config.toml
arch = "unet"
model = "model that predicts nearness at each pixel"
norm = "batchnorm"
pixel_unshuffle = 2
block = "basic"
attention = true
loss = "mse"
muon_scale = "spectral"
learning_rate = 0.011
adamw_lr_other_params = 0.0012
batch_size = 192
warmup_steps = 1060
Rows from block 4 of a small model that predicts nearness at each pixel, named by matrix and row number. Rows with one number belong to one channel. Each number is 500 + 50 x the weight over its row's rms, rounded and kept within 0 to 999. All counts start at 0. Numbers have three digits each.
After each channel's rows are labels from the 100 images, of 14976, where the channel reaches its highest value: "strongest on" is what is common among them. Only what is clearly more common there than usual is listed. The data: rendered rooms with furniture. In brackets: how many of the 100.
# convs0: first 3x3 conv (model.enc.1.1.convs.0.weight, 128x128x3x3, each kernel summed), inputs 0-127
# convs1: second 3x3 conv (model.enc.1.1.convs.1.weight, 128x128x3x3, transposed, each kernel summed), outputs 0-127

convs0.29:472432493598507549515522503476384486380453497542575513411362574451488539460486603492482388474403487470499392489469414484528391514456448479494475478476472458517461537476557519412516499516504522516455532440456452477465465498544511501468467456539452418491513522528548499479510517446586455490576540501494431499541487515501504410465446417444500454495462527427442452517626480616528509501467
convs1.29:478588533508491484499512529517548485576385426530485521473504408541510443535429485472497499507505557365537582556523563463512622489586507474470542488484480470478550434471474512574428546490557555475478456506581448547496500508506501534536457568450461458428461421482517501489555568578499493474419502513544547479494527565605563561499585612587445602511497523499519487438440480423606491432475
strongest on: lamp (33)

convs0.17:555426481500508509462516485522473535556430567438491482480554456480465498524512516672527483543433501428444418486510482517438513528454445421532484479524482578327534591597460531446532457542477534502448546479432498600445391442550491548470523517479447490536507514548518556409520427521401488477487590542393526499456537590488541491551416511472441486519494558474497474469525497427468500480514
convs1.17:484578444446432421535490434475529403551526467437539453435411504450473476488530524428439518587523439485533480525507465516472461434573609434571513475468519443576426436535474515454488560447535565586454504424455553455542559454492464528525464504468613477431521446404425483601438506479490490555488458506551502443566487431532503471472419531518420514501533520416466563510459523506548498595570
strongest on: flower (76); largest object: flower (35)

convs0.42:447471408505509619506525570461482433546421541532429423507443454485460473431427494534379433534491476579568475502410375491527451507515457391521434438448476561452444501442489439441406433549428522505499450452461458519438432514464485520449490454427476471523473496476542497427477500455396432555492449483542504468419574516462536533496517467516476502433468454529518475525402503441567460495504
convs1.42:514447625560460492568471429559492490500538473500580489562574499528446440528475540502500577439455502561399521549475525578522440460428561577436505443518516476476443415564489515554554577487494514508546449435484552438551476534470588448430493478488484589447538516475472535515444443621564563464470548452513495487583473480544435463461465597557521474499583594460450478457513513507385502561468
strongest on: window (95); green walls (29)

convs0.101:473473528494523401435458458533570574522497501533477485477418540429499505519437458539559570520517529545462460629490495527452518542493584472440521425490546529499533476535545562562449377476429477446594469522536452462472460603585492432480428475456435465486453471455548460535498519514574453503517511552483477621466451586518525629567516513506559462544449553494458420605445484565443480479487
convs1.101:502582491517487602520547496425468456477521437546479474536495521527470529564444537475525408467476632513537592528434528442520451529466511486483570491451588585454538483538442497529553614492574513518508549518487487501500420574460490504549463512457411510539529543497515495429476468493545498459528477497556593445587540431493469515465478452523475453386555566496447480449502444416693533519435
strongest on: umbrella (52); largest object: umbrella (32)

convs0.106:524464528467558446551557461520415501471459482475604401505494512419425505477472522545510493469499423424440505510458488543452464465453483538414459422469434468437453499500468515531538445593432490535463477466428608618465470426548541414529523441437418432579529451464572505448539478406437447495546527468450480513478557466461531494442514565481550519416514551447566508428564606510505462518446
convs1.106:474564480566468519466493443592626497580485478472495650566498462523514472512498555388517411529493449496533435413564515488498468433553511490516464512575474552551548468387491472451489556394494546491426467525557428461552489536397503449514493560474556568503510477459461416507476458522521512455506552532526488463475416589478415459465533465435381427507546547507539495460531471429474532478537
strongest on: window (95); lamp (37)

convs0.62:529452589483566489502406439498458453532460558507617527589526461469344568521505477534533452470443478415443489468467502493471505467447475475551448480566461496433436505556502490414507538541583462535475536542500564530447445512474500478547494527502367478465455531525601504424478473494487469576559501486469453552487472466407514549435454590438453519522590557594515434516451470392507522508442
convs1.62:417543455468536472455492548538555448530475527517378458511449512450530387470562533427553515566452540503553550529548532437570588455539542563486525466512519446576544493525471521517582510466487613433499500517429528511523483417561433499428552451492504494538521552532405467538576538498502547476400520546520540417507489544557442531482564444504452477455480432386402463458437512467599532586520
strongest on: flower (50); count: four (40); largest object: flower (31)

convs0.24:465506350588403554542411582498481506490447425364488501539468491475585504502373483548514460552431515491496550462526417483484529472484562412442476494474438501475472453560454417505495420440534489498464461540564444488516468533486476566433457571450544491437556384504512486459440486461459444525528530496483521482457526540543489456493537475619525504454447478486502466466493523357462526539451
convs1.24:582465550512530509502507457466441500514521548516445579510506565528490454535669536546435489535397584457520435563550534488475486554489454563558524495571483463480517503553494493476500609507471451598480544425414547529500497523513610467577430458514453471588494526479481562454497496555513501470506460509561563598563504478514462502491468525499403488531478393596518561567548468645522465513526
strongest on: umbrella (45); white walls (37)

convs0.43:447449362543461471542511472475421385501501477527463467572492599549456479517529432447477563436421368526521521495447467482304436476436472479457459498477546484490535514425503510560446505490466535507507464579495461544515499441459467489456417476562459460467397509459501501517452458462470450607423489501481501408505436503424481455476481541522466544543460511414516501577490505440525560498504
convs1.43:562522613513438452512535571570558567524477454555557502424469498472422543434363534434532395555506531475488537596507575538489606505503505466506516582443595544557483458531478507477505546535579517539421542544556549402423491545491453526547552530479494449457512503478549500433479537473459590482440567558476490519526530456557546553539453394457498476475447476574441494438445460502444486545528
strongest on: flower (72); largest object: flower (39)

convs0.122:563487445455492509456548454538464515549447455505449558502497483501487518542484481437460474541472556459464482451439464437423480601518481456459545411561413448447578525479531476459525455486431496490538474552428543537500450440559440427443497501339493493582465456435544453531436376438539466509558495536543457530547561432557520521512463434478520476520467554494438508392364474395530439510514
convs1.122:512442467477506494520460454487513433440528546450565552483469460507468468480360523466434448460462501470546514471524477547530528439530505464558432483479525576459489379472508527560480545403510551527530482410559375464465525582483575509493462441519486521417515546595486469481575485519518538470422457373478533515445505644425508496397527535524498507488494533443508464555572565451378541516465
strongest on: table (34)

convs0.47:491463578454534495595501448438422611465478521488471516486517485430411463520495481537592530610490557422417533512481485518527484447491514607458438466509462459472491402496475479500503486415542515462528477549538528528534510512555401452439428461452484467476470523532447570447443555491421456578454552395522497565488437423471466500512458523473579510498451474483535390458330435482498503503529
convs1.47:465494465475431530435465503507513509473520410548365554477519468531583537497541609468456367484489494520570489476435434492506489477548400435437527524487553530528420553495537489494409567482499437525515485445430460425446489530393497525558452521567542497463526485587572455466489584485536617467481444638514543468464525581478514504575501488459445480543502460509450514558576547508469568512455
strongest on: flower (46); count: four (41)

convs0.26:550479444510529488517459419534524482481445478522496497477461493500448520465475481462559530508450533429478500511513468441495478496434356525455433503475445484420565529492393447535450482591464516537424498501522494566544431562492484512404521456443476419431536525513466431513503604530556475462619482435486413407603416449552415477513525513445446524420464478439393499380526479469536487511431
convs1.26:511469484542594591532460557487397574436535480408551466498446525458525558501494500509462545414565385539482488444375453521503497537558473547543492385467468516526552494500553601437452565420501529490498537557523420456469463497522471486498484516565517543487393533481500496548485447504563519549378524500528503538440481528491534507533496537539402529490513472532494444550579630517444522371519
strongest on: umbrella (35)

convs0.69:461516549520539515472406443536425459574507505451474531537470502493354416380400504479582544468469487497486476417524428546483469506566515443529502410498428575450529576397502484578489463538472467469505551544585491500521477499435469474404461447485631420518474501534585479449534539441491543499446473400548523540483490541513503525484424568521538452490547511485506487467484544400464601506494
convs1.69:508533578467582518494525521488475529481506540575494493472441479460540555533603513539498451531472661507462489600457565476473437445539541593384488461532494542447535426517473427426526638487571486495491496473442598565550511396563502526532477481499472549461508515468476569502464488565479542500530492561534485515483473465500364462456475448445484478522475460527491408498478521414513405605548
strongest on: umbrella (35); lamp (34)

convs0.35:530491508566432466567426466384420419494545464482409548550461480430447467370496435398509547424423569501540472518421487504473451520508437445520441530464450500441542529495558447475486402446443421488530494528478465456448575468491451412530471514576478534520496536512517527454547508542461508470529506479548458483443435436517447418450442516492460452497403548486526385387463518460456449484482
convs1.35:514543558520464644485412538428550516514490529496558429529505446497384553548552545497525522466549529474503530525502557488473543477449511480397374514490655555501407546559469553469501582463528534501479509488498502477593517502493520525419424518505465521459457485468479550474431440504466472433460482546451512511517499481513513558562520416515526475563518556511430566653420519584450505519412
strongest on: lamp (41)

convs0.123:493536505528471557450507526565501444473593487496475549477431554379476513456438478542510407545481557550511487535492537542488446420532611489539517410497409546500556473507544543542512406484421495466484527589545497605510538474456494499463455440464433479599541449456505504448453396456441463554458480471430476562511529417503504553484394509512579509573438556570574536525413444578478531551529
convs1.123:537545567519582419427468489473485494578490498596475400513437552553523497478444513462506454524485471423528484517548418529464538534551459502440524487457597599491424430497415483493609586507457418532620516429439481451497480494507540481536551545537537479492503537513497453418520560529535522488583463477553543481512549502461529470400559524545497483458515439430449413442508468382580544415459
strongest on: umbrella (47); lamp (36)

convs0.0:516348507439479427552514474502449487533457473531480605420517468438528514461568528526458503484598528446487522459479491499475509529444512527561433405441508474421505592469503512549419446449431456438463512469451503476488446526462531494547487571549421487495501517458488453415393589530483435543573505502458511480537504583478489442463574442455620629487466527449480491454427508575425527440472
convs1.0:469521571506465614482472501504530493544485560485455495638478600477491533522434532514435509522448547545513513450510500546591522505555507439454508507510536532556494521447443507404560526406571474424497511510556466506546496543493490599548556529500543506499490494647489513453566464458575566554449573554568463536543547466455586557595453507501516423451556483434507477493638523509532595556445
strongest on: flower (43); count: four (41)

convs0.103:421517574488562480444504487489433579538534471483555533524449539477490457471428422464499609442503544474495425486494544456438563519446530587553534477572460422490491421511554448488423473393487470587481499450535465427451448496538468497509501452535484444463536428518565511526470515516486480426447540416445509474491407455477546589603497494593547379520522491518449416496466403495433581421481
convs1.103:461510425454503455448519487496500388487469507467483538440523451457507535568452630457448458421419537467456452495498444533487481477485456418460516490437454553545480537484512545498560446409492438404442562634503366577461492482427515412515463500497488518475474543456529523432441522459527515497514506541460486519507591515496514527445487542402498549542448531500495479583435576547441384602443
strongest on: table (35)

convs0.87:495459586562464463528435519514456535423480477387426525546517417500410504513469481443429545496463477510588512490401441465475440510462416480550549419518512530470540403469472518431488439442470529471485515585425509393438457514461436474482447515530496486481469601349565537451415488572455468504511478503507464517436486523441456404469447469520496448495509509508530399557455523600457458467519
convs1.87:458477520480587481447474480398442585509496492431543442433472517521419532452548567515501461487464569519482479543416481567477563501518522637523500507524448483499434535589583492395450484543582489456481517432594428524512451396454549497536529474511525569509438516465564486552505492575424523455513471461570546464451575431474519559533537415394489605467505418585454499515527539492474492518458
strongest on: lamp (34)

convs0.78:474500548521426504441496466557492586495475455473563559511450449477552472604482460500538554388494539523446456490542567440537457541449627382455433453523487532499467590555464420498505440427502508515492467452539426497476416550502489599528438447443533484415461488551457458516423468512521536526593582521500496434517583586476487520478505535521563553509549471506540381427511526536578510583520
convs1.78:577519469458457550392550455392517452521520569530424461531465484549437510477462473528578469506510587507555557549550480428527515504467404456471531484541523543448440409524475443487540550556537500555414486493417544425483563522555522435437556484508524467510584447495527533457567486459525461429511376549426532551549562452452646573516534439462540525483466486513435554490456467397468502491474
strongest on: umbrella (50); lamp (38); largest object: umbrella (38)

convs0.48:617458593504464524466503488480422638498519419577452465469439444435431485494480394473463539436423494530496429492507476493469494459542509512495471404433529466427510427532541565492422483451500463460463482519474498523464417412556549536489472551393433451516470515532643370519448481469540556513543504527548482516503487550467474497446504451531555557526425589475436568501434480532463508478486
convs1.48:463533402479423492464469452501663514539525468383501497488481520564430466527456563506486506513534526423508538485484472537524470529469490446527483511490466512583528467540386443512518547454383584527564468429559398486532563511430469379579488449512531591468441488448500546545461464569463462423514424477429578509490523521500537495532444481503412514500562521518555414512585544478440484502440
strongest on: window (98); black walls (31)

convs0.88:468475513534532546641428586522566502549408482527475513461488486583529492547532455475504497504505446550521501448488465504469475476488566430437532582513488472550480513492450530484424463429471513530588537545455440472421450546573532490492433460537528510521423408500551465472444508475433478519463464461447489483532502396474567527625554462481524421496398544377491512467389500643471432515455
convs1.88:523447499525508486490445425530392495404488571560499432484460508469519457516427482491459499436547459565432496407442515488530533519495418453479599462486455526441550499486574483559550462532432435460425471492567472508449488544448432412531506492428514501475458506662488557505491567583594533529430502487523582521455575533546462561480389472504506589427442471542476553558509520425425482479507
strongest on: flower (48); largest object: flower (25)

convs0.65:448531567566468535527506470508478484563427522538396530530492463499489530518499557456506448557518419444536426439464444497530457490450420371501460426448439575411379539466488465492430462518470491459485617460452472505509535591489476451391380456483578537513531537528466463562417496494502441508541456488508434444436497553494482452484513454467476407547495544529485484554432453488458425491389
convs1.65:457481560491558513516483604520513570553444482541509391587486547470540530457520477537540640576455580526441590546519558533515590522484627618481453433475577521489543468469450489505571465523550510498497490517551566524534442548506508518555562612445451489544544436459525539523532442515516506529454545473462554599603559457526528552503556451453435556469516434528500467514542456555473529500560
strongest on: flower (70); largest object: flower (31)